A small image classifier, trained from scratch.
Data: trained on cartoon faces, 35.9 epochs.
Rows from block 6, named by matrix and row number. Rows with one number belong to one neuron. Each number is 128 + 32 x the weight over its row's rms, rounded and kept within 0 to 255. All counts start at 0. After the name is the row's rms in percent of the matrix's.
# fc1: MLP up (model.blocks.6.mlp.fc1.weight, 320x160), inputs 0-31
# fc2: MLP down (model.blocks.6.mlp.fc2.weight, 160x320, transposed), outputs 0-31
fc1.107 129 [144 130  92 140 148 128  85 161 104 120 158 147 152  65 139 109 144  69 114 156 125 157 110  97 118 135 139 108 153 159 175 135]
fc1.108 076 [137 122  98 116 128 131  80 137 183 185 165 112 169 147 129 102 166  78 115 160 125  80  91 224 122 158 122 108 163  93 121 116]
fc1.109 084 [164 151 109 196 136 119 213 174 116  96 139 199 182 119  98  73 115  89 136 157 112 132 116 112 116 111 100 158 146  96 137 110]
fc1.110 105 [ 69 130 188 149 116 123 103 126 123 178 112 132  86 145 120 163 137 164 151 106 157 149 110  70 131  87  63 184 157 109 148 119]
fc1.111 097 [110 147 109 116 137 163 154 142 167  79 172 152 173  87 116  89 152 193 105 151 160  57 160 114 174  79 139 109 145 117 157 109]
fc1.112 112 [ 90 158 120 121 138 102 120 108 191 138 142 132 134  96 143 178 105 118 157 107 144 137 136 164 166  87 119 114 120 147 119 152]
fc1.113 054 [ 80 167 111 144 183 139 106 216 106 120 131 117 108  93  45 117 127 130 144 114 166 154 132 132 191 149 101  91 155 103 136  86]
fc1.114 085 [177 147  60  74 117 184  89 131 171 119 137 159 205 129 106 108 153 168 144 137 149 181  93  64 204  86 103 121 108 158 153 118]
fc1.115 093 [139  85 123  92 132  89 193 172 146 121 107 134 132 117 122 143 102 153 118  95 146 167 106  95  65  52 116 103 188 159 120 104]
fc1.116 090 [ 84 139 133 128 142 174 181 160 122 124 131 138 134 101 133 117 113  89 159  66 111 102 149 113  84 134 104 135 103 127 160 140]
fc1.117 115 [ 99 111  86 174 101 140 116 160 123 185 125 132 135 153 135 144 118 128 103 120  73 145  52 136 173 138 183 134 173 183 133 170]
fc1.118 120 [ 62 110  75 133 141 123 147 165 138 141 188 127 117  83  98 134 128  92  83  84  94 157 124 148 119 150 125 110  87  91 152  97]
fc1.119 091 [ 97 165 106 151 148 119 175 108  98  97 147 120 178  92 167 131 138 134 108  84  87 110 144 142 113 135 173 154 117 126 115 132]
fc1.120 121 [111  70 144 108 136  74 110  83 169 102 149  80 143 133 164 186  97 125 183 133  85 169 105 104 161  53  65 126 100  60  91 108]
fc1.121 090 [105 164 155 155  87 149 143 180 108 161 216 113 120 156 161 112 108 131 175 113 137  80 174 133 117 194 120 135 153 120 164 121]
fc1.122 101 [ 85 121  72 142 132 165 119 133 120  90  80 120 133 123 148  95 155 102 169 156 148 124  81  63 119  96  92 189 125 192 127 179]
fc1.123 103 [147 137 117 121 141 124 145 125 146 124 134 107  78  93 118 162  92  91 176  94 133 177 150 198 174 119 167 174 183 111 139 104]
fc1.124 147 [ 70 121 188  98 146 166 123 135 102 132 129 222 145 170  91 145 139 119 134 140 164 119 121 131 141  67  40 121  96 145 148 146]
fc1.125 106 [ 86 167  59 167 111 165 109 148 164 147 150 111 155 107  69 106 120 141  87 121 145  52 112 149 114  74 142 163  96 146 157 150]
fc1.126 110 [101 127  76 145  80 173 100 175 182  87 122 163 101 114  83  88 161 123 145 101 107 126 104  76 136 142 131  94  94 164 150 159]
fc1.127 102 [173 136  69 182 149 142 154 116 145 100 175 150 161 154 168  92 140 109 141 106  68  81  98 151  76 130 135 120 100  80 119 125]
fc1.128 056 [ 98 170  98 167  68 170  68 130  89 126 183 153 127 109 144 116 123  78 169 121 115 131 136 195 199 104 136 172 141  70 119 158]
fc1.129 084 [132 216  64 133 102 155 102 150 104 117 121 123 108  95  84 142 140 104 110 134 163 158 144 117 101 137 148 164 137 161 176 127]
fc1.130 086 [181  88 120 133  70 196 146 209 122 121 103 132 154 122 149 102  87 188  66  88 140 115 121 147 139 113 126  76 188  97 129  68]
fc1.131 114 [101 197 105 122 146 148 120 119 133 127 116 151  98  94 110 108 113 174 123 120  86 130  93  96 121 165 128 162 106  87 113 133]
fc1.132 109 [130  35 105  98  99 151 123 182 131 140 157 180 146 140 107 156 114 132 177 114  87 137 118 170 163 136 127 114 164 156 184 141]
fc1.133 126 [144 103 151  97 170 165 106  86 121 173 143 151 102  89 132 139 180 111  83 121 137 108  99 119 106 162 122 132  95 177 179 137]
fc1.134 076 [153 157 109  83 157  59 123  76 102 126 142 162  94 121  79 145 123 166  94  91 132 168  65 174 156  96 161  85 148 106 137  65]
fc1.135 095 [107 113 203 135  71 129 168 153  79 150 119 179  63 113 160 136 103 121 136 102 138 124 111 111 126 128 123 135 115 155  92 114]
fc1.136 131 [ 49 136  86 150 157 137 134  30 118 108 179 117 163 134 162 135 144 154 141 105 151  77 107 174 122 157 129 143 142 129 146  74]
fc1.137 093 [118 141 134 137 101 137  99 115 124 132 159 133 129 121 166 177 151 179 151 140 113 116 123  98 154 188 142 112 105 140 122 105]
fc1.138 123 [111 176 116 121 133 122 139 110 147 123 136 128 196 128 135  85 141 193 138 154 147 104 131  34 102 146  86 107 135 124 158 105]
fc1.139 112 [ 79 154  80 127 169 173 218 112 163 114  66  86  97 132 161 129 110 170 162 135  70 136 142 193  83  68 124 106 118 122 127 123]
fc1.140 064 [103 126 123  69 118 151  84 104 128 133 168 148  95 116 145 162 122  86 116 119 151 134 121 150 110 137 146 101 150  84  91 157]
fc1.141 083 [115 151 132 131 143 150  84 159 156 186 148 116 133  45  83 153  55 152 153  72 158 148 152 124  68 174 145 137 182 100 128 171]
fc1.142 078 [ 97 114  66 140 128 124 128 140 129 123 139 127  87  89 100 104 162  99 131 126 134 147 136 134 156 140 175  30 132 173 149 141]
fc1.143 080 [ 78 131  97 136  91 123 142 149 138  93 150 143 132 104 213 150  91  94 145 176 150 142 143 153 160  94 152 138 120 125 115 162]
fc1.144 068 [111  98  99 170  99 150 110 128  76 149 152 166 100 104 106 123 165 210 156 117 132 200 114 100  89 139  61  69 214  88 102 147]
fc1.145 110 [165 122  74 125 134 152 106 148 115  80 138 127 112 111  81 130 173 111 115 138 114 168 121  96 140 162 148 130 113 148  57 100]
fc1.146 067 [ 53 126 101 130 138 144 143 134 193  98 122  81 171 110 127 125 121 180 155 106 118 138 136 155 145 155 115 111 144 114  82 131]
fc1.147 102 [122 143 108 125  96 123 104 120 113 144  93 121 106  91  86 123 105 170 110 183 102 143 150 132  99 123 121 125 151 114 134 121]
fc1.148 091 [139 123  88 128 124 154  96 113 163 170  86 191 131 162 115 143 163 151 157 157 163 105 135 149  37 143 124  91 151  56 134 118]
fc1.149 090 [123 122  66 145 130 169 135 183 100  70 134 167 143 119 163 179 130 172 113 134 164  96 135 131  87  83 110  55 131 146 147 104]
fc1.150 123 [108 128  46 161 123 135 193 123 106 109 160 149 167 127  97 129 180 137 107  97 124 115 138 184 100  67 130 133 112 155 131 121]
fc1.151 091 [160 182  62 115 123 142 106 132 176 149 170 121 144  92 157 159 170  77  90 171 112 140 103  90 179 122  99  67  96 111 165 169]
fc1.152 116 [108 128 171 173 220 150 118 163 138 113 133 125 130 123  77 124 108 151 175 105 118 205 143 116 133 168 125 178 106 110 113 108]
fc1.153 072 [121 111 107 195 119 166 182 150  88 222 167 120 142 136 156 139 119 101 141 158 169 186 188  86  85 112 126  92 105 149 153 124]
fc1.154 114 [120 129  68 170 122 146 137  82  78 165 152 102 135 107 125 130  66 137 130 180 148 113 187 153 168 134 103  59  72 104  94 111]
fc1.155 081 [128  90 124 119 126 136 103 196 100  98 165 141 109  86 142  67 112 127  89  76 138 130 153 127 136 155 129 146  50 131  66 109]
fc1.156 093 [123 118  94 187 135 125 170  95 145 119 138 100 125 133 143  97 135 153 194 114 184 116 105 123 107  97  90  62 115 140  64  56]
fc1.157 113 [133 165  78 104 112 165 130 126 137 165 166 109 101  81  50 116 118 187  54 145 136 153 123 156  96 161 177 135 111 113 141 106]
fc1.158 122 [110 114  78 129 115 145 115 147 151 105 156 135 179  79 143 121 102 111 150 119 143 111 115  64 139 171 181 112 174 124 104  73]
fc1.159 124 [136  48  91 135 165 137 132 114 164 130 171  81 102 114  86 164 135 131 136 157 131 131 108  80 121 173 183  69 143 158  92 128]
fc1.160 099 [170 148 130 133 112 121 162 172 124 174 162 150 164 113 139 130 131 105  42  79 139 152 114 141 149 196 112  85 100 127 161 127]
fc1.161 091 [179 116 139 148 106 146 143 114  75 144 104 141 141  92 102 166 104 131  87  59 123 143 156 119 103  74 158 184 187 157 110 170]
fc1.162 098 [135 145 106 142 189 142 109  91  97  97 154 109 117 132 114 110  59 116 138 154 163 145 143 160 154  94 139 112 165  36 150  96]
fc1.163 106 [129 103  49 115 119 194 181 165 138 159  90 175 180 170 123 163 100  89 127  98  96 147  84 111 132 122 151 101 102 132 129 130]
fc1.164 108 [ 62  93 116 147  81 145  95 109 146 224 136 154 112  82  86 133 172  99 138  91  87 147  78 117  93 118 117 163 142 143 131 116]
fc1.165 067 [125 135 126 139 154  94  82 120 185 142 108 140 151 135 102 149 134 172  76 121 147 166 144 107 122  92 167 128  91 105 158 150]
fc1.166 113 [108 107 122 135 137 114 168 107 179 135 124 136 147  43 148 170 143  92 156 127 114 148 140 202  96 140 135 148  84 137 138 103]
fc1.167 120 [146  77 178 143  86 111 197 146 125 105 116  87 142  95 176 114 134 148 160  97 136 128 119 145 150 121  64 151 110 104 141 134]
fc1.168 086 [158 135 182 112 173 127 138 154 102 221 186 130 118 112  94 165 146 170 168 140 118 147 135 122  68 154  71 136 124  79 191 131]
fc1.169 093 [148  97 130 209 161 121 156 157 155 127 170  99 134 120 115 126 125 122 180 138 193 144 183  54 122 151 117 138 152 148 127 130]
fc1.170 102 [151 139  77 108 191 212 112 175  99 122 133 178 142  82 110 139  94 152 191 179 137 145 102 173 185  98 116 112 163 150 175  93]
fc1.171 085 [160 112 128 166 137  56 102 152 125 166 146  98 106 145 114 133 207 154 140 115 136 132 128 162 127 113 110 168 134  85 172 154]
fc1.172 120 [ 76 160 170 144 192 108 134 106 108  74 172 176 123  79 101 155 130  94  72 126  95 120 109 158 130 106 118 132 131 101 143 106]
fc1.173 104 [165 109 158 156 148 125 116 149 110 160 126 101 185  88 107  64 130 167  48 118 150 146 173 143 124 125 117 126 125 113 101 160]
fc1.174 127 [152  92 102  65  99 172 134 125 142 148 129  60  86  72  86 131  67 146 164 134  93 122 111 139 145 127 127 104 125 169 158  79]
fc1.175 100 [112 119 165 110 102 121 171  90 169 137  87 184 113 163 134  86 150 186 112 131 128 163 133  91 147 103 121  90 123 170 135 155]
fc1.176 082 [149 204 125 110 150 113 194 139  85 113 108  52 124 110 106 135 159 137 144 126  82 129 115 147 184  75 138 165 101  93 176 133]
fc1.177 108 [109 122 167  82 131 141 141  86 176  93 130 110 129  74 143 117 160  82 145 128 111 164 145  85 140 135 164 128 173 145 109 110]
fc1.178 094 [159 127  97 157 138 145  87 131 148 148 116 157 118 136  80 169 198 124 170 130  80 166 108  99 118  83 111 153  93 161 148 181]
fc1.179 089 [107 124 126 106  81 120 145 167 136 128 127 179 107  90 147 183 176 138 117 178  77 142 102 148  86 118 201  91 127  88 142  97]
fc1.180 131 [ 53  39  97 129 128  81 119 160 116 146 129 107  88 110 179 158 106 177 108  68 139 119 118 157 174 149 155  85 158 133 124 141]
fc1.181 074 [111  72  72 165 137 164 120 181 120  84 152 164 172 145 137 121 151 105 125 126 135  82 112  79 160 130 120 149  94 168  81 107]
fc1.182 099 [ 72 136 107  97 114 116 155 103 169 112 128 101  65  99 126 141  86 157 139 119 156 116  98 176 124 106 156 190  76  83 143 124]
fc1.183 137 [ 63 137 103 142 161 122 182  81 139  90 116 156 159 134 106 179 118  97  94 125 142 131 136  75 136  96  47 169 143 101 148 171]
fc1.184 071 [141 139 119 105 113 151  48 102 112 120  98 139 132 143 103 152 125 184 158 141 104 149 109 162 115  39 120  55 127 126 180 126]
fc1.185 101 [131  96 109  75 163 117 135 180 152 135 121 122 120 103 130 168 129 107  86  78 170 186 182  62 123 122 144  96 100 185 154 170]
fc1.186 096 [113  97 142  90 152 135 117 158 167 127 136 125 119 124 180  92  89  97 123 134 170 147 155  90 128  58 120 101  92 191 172  85]
fc1.187 096 [105 184 127 143  78 159 127  86 116 180 168 126 117 179 163 144 174 137 165 101  97 130 181 110 133 132 108  87 113 163 102 117]
fc1.188 082 [ 60 103  78 159  89 137 107 143 129  54  88 178  92 117 173 136  97 114 166 112 104 146 138 118 192 112  72 121  97 105  90 142]
fc1.189 121 [ 79 161  85 100  98 181 163 156  65 177 148 156 157  85 111 133 116 102 185  95 151 124 127  71 132 136 137  95 146  84 135 107]
fc1.190 113 [173 121 124 129  97 175 143  65 116  85  93 123  66 150 171 139 108 145 138 136 161 155 122 168 117 144 131 108 120 149 114 153]
fc1.191 074 [102 142  51  99 185 140 139 188 143 110 116 138 172  99 175  70 119  80 135 155 137 134  80  93 116 133 163  86 159 132 154 103]
fc1.192 077 [148  75 123 170 191 174 141 106 137  69 137 125 181 109 134  83 116 132  80 158 146 130 120  62 130 123 194 109 148 165 105 124]
fc1.193 118 [150  95 155 145 100 121 190 128 136  85  84 157  84 102 146 112 133 151 170  82 125 113 109  96 157 166 172 133 116 151 178 111]
fc1.194 127 [102  75  86 139 151 147  95 187 115 141 105 144  84  41 107 142 156 178 142 128 139 100 108 148 149 134 164 123 119 104 127  94]
fc1.195 120 [121  91  40 107 133 164 162 138 136 134 167 101  92  92 149 106 122 155 110 134  99 162 168 159 144  98 129  54  83 142 110  90]
fc1.196 137 [ 75 156  41 116 125 183 178 127 154 158 153 146 145  71 212  80 147  87  89 107  87 135 158  90 142 125 100 148  71 114 202 132]
fc1.197 095 [112 130  98 108 155 105  92 149 188 150 168  90 146 167  87 155 140 168 150  68 139 139 134 154 115 122  66 126 133 156 113 118]
fc1.198 124 [137 108 128 119 105  91 137 130 121 104 120 201  94 157 133 125 148 187 114 135 124 148  34 102 110 144 130 209 110 156 142  97]
fc1.199 111 [155  88 140 165  73  51 155 133 147 130 158 105 146 110 198  70 143 116 138  61 174  75 101 122 107 156 176 143 133  83  61 185]
fc1.200 110 [162 130 137  95 148 120 136 139 158 182 136 171 166 119  97  51  86 108 199 102 109 132 125 114 113 103 169 128 116 148 148 157]
fc1.201 089 [122 185 109 118 133 114 107 111  98  72 131 161 105  89 113 116  97 155 109 186 139  79 122 154 176 118 146 109 100 125 170  95]
fc1.202 107 [ 87  84 119 108 113 140 127  82 102 142 154 142 159 124 131 173 125 196 166 137 115 183 137 144  87 110 150 105 116 144 156  68]
fc1.203 079 [ 88 109 171 125 156 168 140 119 156 164 156 152  95 117 158  28 118 139 127  58 158 174  91  69 130 136 114 136  87 149  72 203]
fc1.204 091 [ 88 134 131  60 127 166 132 164 153 164 169  68 175 118  77 128 103 157 158 142 131 102 118 105 123 112  69  78 100  76 126 133]
fc2.107 126 [147 169 191 163 161  67 155 148  94  27 137 161 151 117 162 106 112 193 171 108 120  99 132  44 174 184  82  87 154 106 149 161]
fc2.108 072 [187 116 124 112 108 120 104 102 116 150  98 110 116 136 168 117 128 206 106 140 112 118 113 187 134 139 138  91 142  89  78 160]
fc2.109 086 [234 137 184 142 111 150 130 107 131  95 140 143 146 110 153 102 181 196 129 122 141 118 111  72 141  62 101 144  83 141 107 104]
fc2.110 108 [117 135 111 110 116 114  97 103 115 116 127 147 130  96 109 100 120  82 197 109 132 118 130 119 119 113 126  92 143 123 124  90]
fc2.111 094 [ 85 149 158 101 108 126 164 105  99 102 132 173 167 119 173  86 114  93 177 117 112 206 155 139 103 176  89 143 144 106  97 160]
fc2.112 117 [ 71 139 100 150 144 157 114  91 121 150 123 151 181 180 110 165 137  61  70  81 141 114 116 135 128 119 104 155 149 101  83 216]
fc2.113 066 [ 87 172 142 127  68 185 126  82 138 144 135 130 128 149 185  95 161 119 117 151 128 141  91 107 175 104  94 160 145 172  99 119]
fc2.114 084 [207 177 175 136 136 106  80 158  82 192 117 107 141  95 136 105 169 120 143 144 165 113 171 140 114 120 172 124 132  87  99 122]
fc2.115 094 [ 98 151 177  93 116 159 110 116 178  53 160  97 108 137 107 125 130 159 124  84 169 158  99 143 135 121 195  97 168 125 176 184]
fc2.116 090 [122 162 133 141 118  83 145  78 121 216  94 143 134 180 145 121  87 178  74 146 121 113 197  74 151 146  75  87 154  96 153 122]
fc2.117 113 [ 93  81 116 171 105 123  81 131 157 224 153 203 135 116  75 161 114 138 105 120 147 125  53  75 148  98 132 113 106 146  90 121]
fc2.118 130 [152 104  93  91 116 113  94 145 120 117 158 127 103 131  85 132 123 130 135 132 102 123 107 161 156  76 141 150 154 140 127 198]
fc2.119 109 [105 116  98 164 188 147 121  84 158 113 134 163  85  97 140 176 125 107 107 115 151 130 115 145 112 148 153  99 132 161 118 180]
fc2.120 118 [128 142 127 184 110  87 133 163 121 127 119 162 192 175 149 123 116  70 199 179 170 103 125 140  55  88  82  83 155 161 144 139]
fc2.121 095 [132 149  83 135 129 116  80  76 177 161 143 127 132 150 161 125  87 148  73 139 129  90 166 113 169  42 142 135 115 184 173 144]
fc2.122 107 [116 144  95 127 168 106 134  93  66 193 191  95 146 113 198 126 153 175 150 103 134 148 173 233 128  92 105 121 117 119 177 167]
fc2.123 104 [115 114 168 157 102 125 144  83 185 133 124  71  90 139 141 134 194 173  79 125 114  87 120 102 163 129 121 128 140 142 115 137]
fc2.124 149 [143 150 102 136 122 114 125  45  93 121  99 152 111 204 135 126 114  91 115 119 138  88 145 118 130 120 167 140 133 112  93 154]
fc2.125 118 [112  95 133 124 113 118 152 143 144 132  82 130 144 141 122 128 139 139  90 151 192 107  39 151  89  87  47 136 173 129 165 111]
fc2.126 108 [136 121  93 120 119  86 104 131  88 115  81 116 107  77 128 125 146 161 159 194 133 118 144 139 190 148 101 139 150 177 132 150]
fc2.127 094 [167 118 190 126 175 174  90 133 102 142 128 182 188 137  64 142 113 110 146  81 166  76 108 126 107 106 152 115 128 161 138  97]
fc2.128 067 [ 96 121 189  61 165  84 160 164 122 141 109 139 154 126 111 142 154 131  72  96 149  99 137  79 131 218 126  94  79 159  98 111]
fc2.129 093 [148 110 175 151 157 120 162  95 162 105 110 115 126 119 152 140  94 174 141 151 113 105 149 140 140  83 138 113  68  91  99 145]
fc2.130 087 [ 84 140 156 136 110  91 116 104 161 112 221  92 104 108  84 124 133 133 117  98 142 120 113 170 187  89 102 165 140 146  87 136]
fc2.131 108 [ 83 137 148 126 196  62 152 129 132 169 130 153 171 155 143 100  90 113 159  89 159 118 120 159 135 104  90 141 127 174  93 116]
fc2.132 103 [172 121 103 113  75 186 116 115 101 111 135  87 115 151  89 100 143  73 108 135 134 142 145 109 165 128  82 122  96 142 102 119]
fc2.133 112 [172 179  99 106 181 201 126 113 103 122 207 161 176 149 105 150  77  98 109 167 153 112  92  63  95 125 123 127 118 115 137 147]
fc2.134 084 [104  81 147 202 132 104 199 102 114 145 127  85 136 132 100 102 131 175  71 112 129 148 202 165 112 153 154 132 133 132  95 142]
fc2.135 100 [190 115 108 156 166 139 142 202 132 154 147  60 105 172 160  87 140 110 143 184 185  55 114 131 148 189 132 110 100 141 157 121]
fc2.136 137 [ 72 112 168 141 123 113 132 190 117 185 159 155 179 154  99 151 139 165 112 116 111 159 100 116 149 128  66 136 111 169 144  93]
fc2.137 114 [ 93 182 115 149 126 190 153  87  94 115 135 165 128 190 127 142 142 107  84 157 145  73 112 220 133  77 122 128 162 123  98 177]
fc2.138 128 [170 127 110 142 158 178 128 153 137 130 107 109 147  91 199 126  88 127 108 136 114 146 120  91  96 192 157 107 107 127 141 143]
fc2.139 107 [ 85 126  80 130 107 110 126  76 115 110 193 138 113  78 136 138 168 113  85 182 146 170 117 145 121 111 120 177 118 106 138 173]
fc2.140 065 [104 137 178 155 133 119 184 125 126 192 136 117 169 134 167 129 104 117 106 138  96 114 130 155 126  64 149 174 146 146  90 165]
fc2.141 090 [105 132 205 123 101 107 172  74 145 136 108  92  87 207 103 127 159 125 146 134 137  93 124 108 111 177 181 102  71 165 139  65]
fc2.142 083 [ 76 160 118 147 120 156 100 111 120 118  84 155 188 151  88 164 239  97 131 111 124 147 169  78 109 156  61 110 124 148  45 155]
fc2.143 086 [103 114 111 150 108 138 127 115 178  98 111 114 127 170 135 175 158 163 151  84 139 158 171  75 152  99 135 131 110  88  84 128]
fc2.144 070 [142 123 162 139 195  51 146 184 138 115 131  83  93 141 124 144  86 166 124 126 103 136  92  93  27 162 105 104 116 124  85 105]
fc2.145 099 [128 132 162 120 205  92  72 196  95 140 109 161 131 119 168 103 105 179 144 109 107 131 144 144 123 152 166  56 158 136 144 121]
fc2.146 068 [ 82 185 113 105 154 121 104 132 124 113 132 142  94  85  74  96 122  78 163  67 166 139  82  91 141 108  99 122 137 187 114  86]
fc2.147 101 [ 76 163 160 130 117 175 185 100 101 110 143 167 148 124 111  88 104  46 156 109  95 170  73 115  62 149 116 116 115  96  84  85]
fc2.148 089 [123 122 145 147 125 170 153 136 109 179 158 200  79 159 193 115  99 119 102 140 139  76 106 169 119  94 122  81 116 101 107 215]
fc2.149 083 [132 154 114 143 134  67 102 119 111 196 130 106 128 122 144  78 128  79 149 130  98  77 108 192 117  90 151 168 108  45  59 109]
fc2.150 120 [ 58  97 100 119 137 152 154 115 141  81 153  75 184 157 144 162 113 138 104 119 106 151 139 187 102 145 104  67 148 145 129 175]
fc2.151 079 [198 125 149 136 132 120  83 142 112 164 115 166 156  52 116 102 134 140  94 142 140 157  93 169 112 169  86 114 107  72  90 108]
fc2.152 100 [127 143 183  99 126 144 110 143 138  59 144 113 160 149 119 176 151 134 101 122 156 195  97 125  96 117 129 120 103 123 164 116]
fc2.153 070 [135 137 155 133  95 100  62 138 151 145 139 195 163  74  43 149 121 115 140 106 148 107 119  86 146 175 102 142  84 140  90  93]
fc2.154 130 [121 187  86 170 157 139 114 160 110 127 175  93 138 212 138 126 159 129 114 111 126 151 204 123 173 137 130 138 125 157 150 163]
fc2.155 080 [ 95 141 170 161 130 112 128 157 164 135  98 112  70 134 100 160 107 148 126  73 168 123 139 145 134 138 128 148 177 125 113  65]
fc2.156 088 [115 155 112 129 124 156 117 147 146 119 103 134 123 135 124 116 170 114 171 104 187 100 145 150 118 161 134 129 161 144 124 207]
fc2.157 100 [ 65 116 139  90 113 182  77 117 108 118 188 137  93 145 147 158 139 149 134 142 164 175 112 122  68 134  88 117 122 148 142 122]
fc2.158 110 [139 164 161 111 140  95 153 121  75  27 156 157 104 129 100  83 123 138 119  93 119 177  79  86  87 139 122  85 157 125 172 121]
fc2.159 112 [100 128 222 158 203  88 155 141  87 111 170 121 139 172 130 131  97 114 106 135 134 146  89 127 133 123  91 122 126 171 106 158]
fc2.160 095 [195 148 144 140 138 188 132 111 114 165 176  86 151 151 137 157 130 128 142 122 166  85 116 154 117 166 128 175  70 114 156 150]
fc2.161 105 [219 164  92 136 119  95 161 107 165 161 174 134 158 129 124  91 110 100 135  92 120 149 140 131 115 133 117  74  92 125 111 119]
fc2.162 095 [142 181 146 140 103  94 111 224  85 150 104 101 255 102 176  92 140 112 146 132 136  90  98 127 173 122 126 100 114 189 117 118]
fc2.163 126 [123  95 174 139 139 187 130 126 165 152  86 124 122 187 102 155 110 158 181 153 153 145  89 118  75  74 163 175 117 141 134 139]
fc2.164 107 [116 166 115 161 154  84 140 140 156  79 149 182 130 169  92 182 138  80 102 163 167 164  79  78 139 103  96 123  98 142  90 118]
fc2.165 076 [103 140 136 100 107 129 106 148  76 150 129 174 166 110 173  68 102 103 181  85 117 107 106 119 127 192 134 164 131 115  98 123]
fc2.166 113 [108 101 114 123 126 120  91 116 102  98 138  93  89 109 138 170 138  81  82 165 172  97  94 108 107 131 101 144 169  79  79 157]
fc2.167 129 [168 128 132 128 126 110 109 127  84 127 119 132  87 154 154 130 134 122 111 148 114 125 147 114 140 161 159 140 106 127  76 145]
fc2.168 086 [140 175 200 118 112  92 159 141 122 201  87 129 176 163 110 117 175 153 136  74 155 126 127 186  91 228 124 118 100 180 165 106]
fc2.169 093 [176 145 147 187 192 122 101 106 125  38 138 145 178 121 131 130 121 101 133  89  92 113 158  99 110  94 134 167 121 150 155  96]
fc2.170 092 [168  90 209 127 111 166 140 192 152  63  90 121 100 120  89 156 104 192  86 148 113  99  87 108 126  30 161 101 170 106 131 134]
fc2.171 084 [ 73 115 199 115 160 173 143 161 156 124  71 152 154 133 122 115 107  97 164  64  78  95  87 149 110 158 100  83 140 173 117  90]
fc2.172 115 [144 133 125 149  85 156 133 134 159 129 149  92 151 140 126 139 160 112 174 132 106 184  82 122  74 181 131 103 125  72  72 144]
fc2.173 100 [126 143 158 120 148 175 160 119 160 177 158 121 159 146 108 144 144 212 154 131 144  91  96 159 107 150 162 131 143  94  78 181]
fc2.174 125 [112 150 142  76 114 148 104  98 142 142 129 102  87  70  90 116 104 148 136 116  36 117  98 153 145 145  95 164  64 144 112 157]
fc2.175 101 [169  96 104 151  99 163  66 100 112  87 146 130 160 129  78  95 109 135 170 134 165 131 148  89  91 109 191 124 117  87 138 163]
fc2.176 095 [115 142 176 131 132 177  58 154 139  64 144 189 117 145 140 114  79  98  87 185 151 134 147 180 144 131  63 123  95  95 174 110]
fc2.177 093 [162 111 119 151 103 105  89 131 148  53 130 129  78 110  87 176 115 130 122 193 115 127 158 131 105 157 168 100  88 103 188 156]
fc2.178 095 [196  91 148 164 112 104 168 154 135  81 156 132 158 121 192 138 113 132 107  54 156 135 152  85 124 148 124 114 159 143 147 155]
fc2.179 093 [102  99  85 107  99 105 111  69 175 124 170 133 109  98 127  82 105  96 121 121 181 115 125 152 114 153 141 147 105 112 168 131]
fc2.180 132 [ 95 128 130 152 128 117 125 146  96 179 142 186  96 175 119 137 147 102 148  95 135 181  31 123 167 107 118  78 142 151 134 120]
fc2.181 071 [173  64 134 153 137 128 139  81  96 134 127 169 148  78 143 210 140 146 164 102  87 136 156 113 145  99 159 124 181 116  89  70]
fc2.182 101 [100 121 101 115 132 141 167 113 123 127 136 178  94 170 105 125 109 154 118 105 137 131 157 160  99 129 166 119 126 131 196 139]
fc2.183 133 [131  94 138 115 152  94 108  91 136 141 112 120 165 229  86 127  85 115 108 145 157 110 126 142 121  99 122 167 122 157 116 129]
fc2.184 076 [183 139 119 147 125 153 154 115 115 124  95 129  77 147 109  58 150 145 138 116  99  99 134 216 110 115 108 100 157  72 118 128]
fc2.185 093 [ 81 111 183 184 111 150  96 180 100  85 109 195 152 129 155 153 185  99 169  93 156  75 134 156 166 159 120 136 146 107 153  95]
fc2.186 099 [151 149  98  47  93 187 122 105 148 100 105 128 154 157 148 159 114 142 154 123 155  70 137  64 137 179 158 165 148 143 119 134]
fc2.187 105 [115 142 144 157 162 118  95 118 122 134 159  99 127  99 129 151 125 129 119 173 109 119 135  82  61 126 143 106 126 131 160 133]
fc2.188 077 [ 96  99 181 133 119 135  55 110 134 100 116 166 110 146 174  95 162 126 119 143  99 171 138  57 125  71 156 108 142 133 121 131]
fc2.189 111 [127 168  75 119 128 106 166 115  88 204 146 101 124 131 152 106 133  89 141 165 121 146 138  84 131  85  33 191 110 161 130 123]
fc2.190 110 [138 127 122  86 144 161 150 100 155 168 124 140  94 178 159 115  99 131  88 138 103 101 135  92 130 122 198 159 108  87  80  16]
fc2.191 072 [129 120 190 128 114  90 160  90  96 113 145 132 129 101 168  97 142 176  65  74 148 155 140 107 124 171  77 129 142 137  82 134]
fc2.192 081 [179 106 132 163 154 107 131 122 121  88 206 148 151  95 106 135 108 113 130 100 160 100 163 103 189 173 149 185 134 113 127 129]
fc2.193 112 [160 141 154 197 119 139 128 113  97 107 166 132 142 172 102 112 144 124 160 177 148  91 146 120 134 102  37 160 100 125 141 149]
fc2.194 121 [ 69  63 150 144 133 134 112  93  88 112 171 138 117 161 132 162 124  96 133 134 136  99  67 152 202 109 147 142 151 141 136 113]
fc2.195 111 [ 70 109 152 170  98 108  98 113 136 146  78 149 129 122 108 165 122 107 117 175  72 149 112 131 228  93  99 212 138 123 136 148]
fc2.196 119 [115 160 103 103 112 189 148 116 115 187 168 168 129 183 127  94 123 153 131 185 126 120 158  57 162 100  96  38 141 138 129 163]
fc2.197 091 [114 181 133 161 122 154 160 141  96  92 125 159 106 164 142 181 155 108  80 101 147 146 153 157  94  75 109 209  78  79 162  90]
fc2.198 116 [145 121 145  92 140 186  89 113 129  66  93 234 140 121 103 211  95  98 130 147 111 174  97 151 113 137 124 114  98  72  98 148]
fc2.199 103 [193  78 152 111 149 131 122 129 148 118  95 151  76 111 165 171 103 177  97 122 191 150 149 151 146 164 109 108 118 137 169 146]
fc2.200 112 [134 112 125 129 147 154  80  77 182 172 100 131 149  67 160 127 181 153  97 128 109 138  80 138 115  74  83  90 120 141 140 134]
fc2.201 104 [ 97 134 130 127 123 201 110 120 128 100 145  87  81 170 178 135 114 102 179 156 141 134 180 122 128 176 153 121 115 177 122 111]
fc2.202 107 [137 158 116  86 156 171  84 103 153 139 128 103 122 136 124 138 149 161 107 115 175 118 128 121 114 157 105 140 158 147 134 133]
fc2.203 087 [136 131 133 144 162 104 156 128  99  96 135 112 135  85  85 153 180 163  99 166 152  81 130 121 148 119 138 108  95 126 115 143]
fc2.204 083 [ 83 156 103 141 136 150 148 109  88 137 171 149 139 137  70 146  81 153 151 134 179 156  34 142 134 107 154 136 137 111 153 164]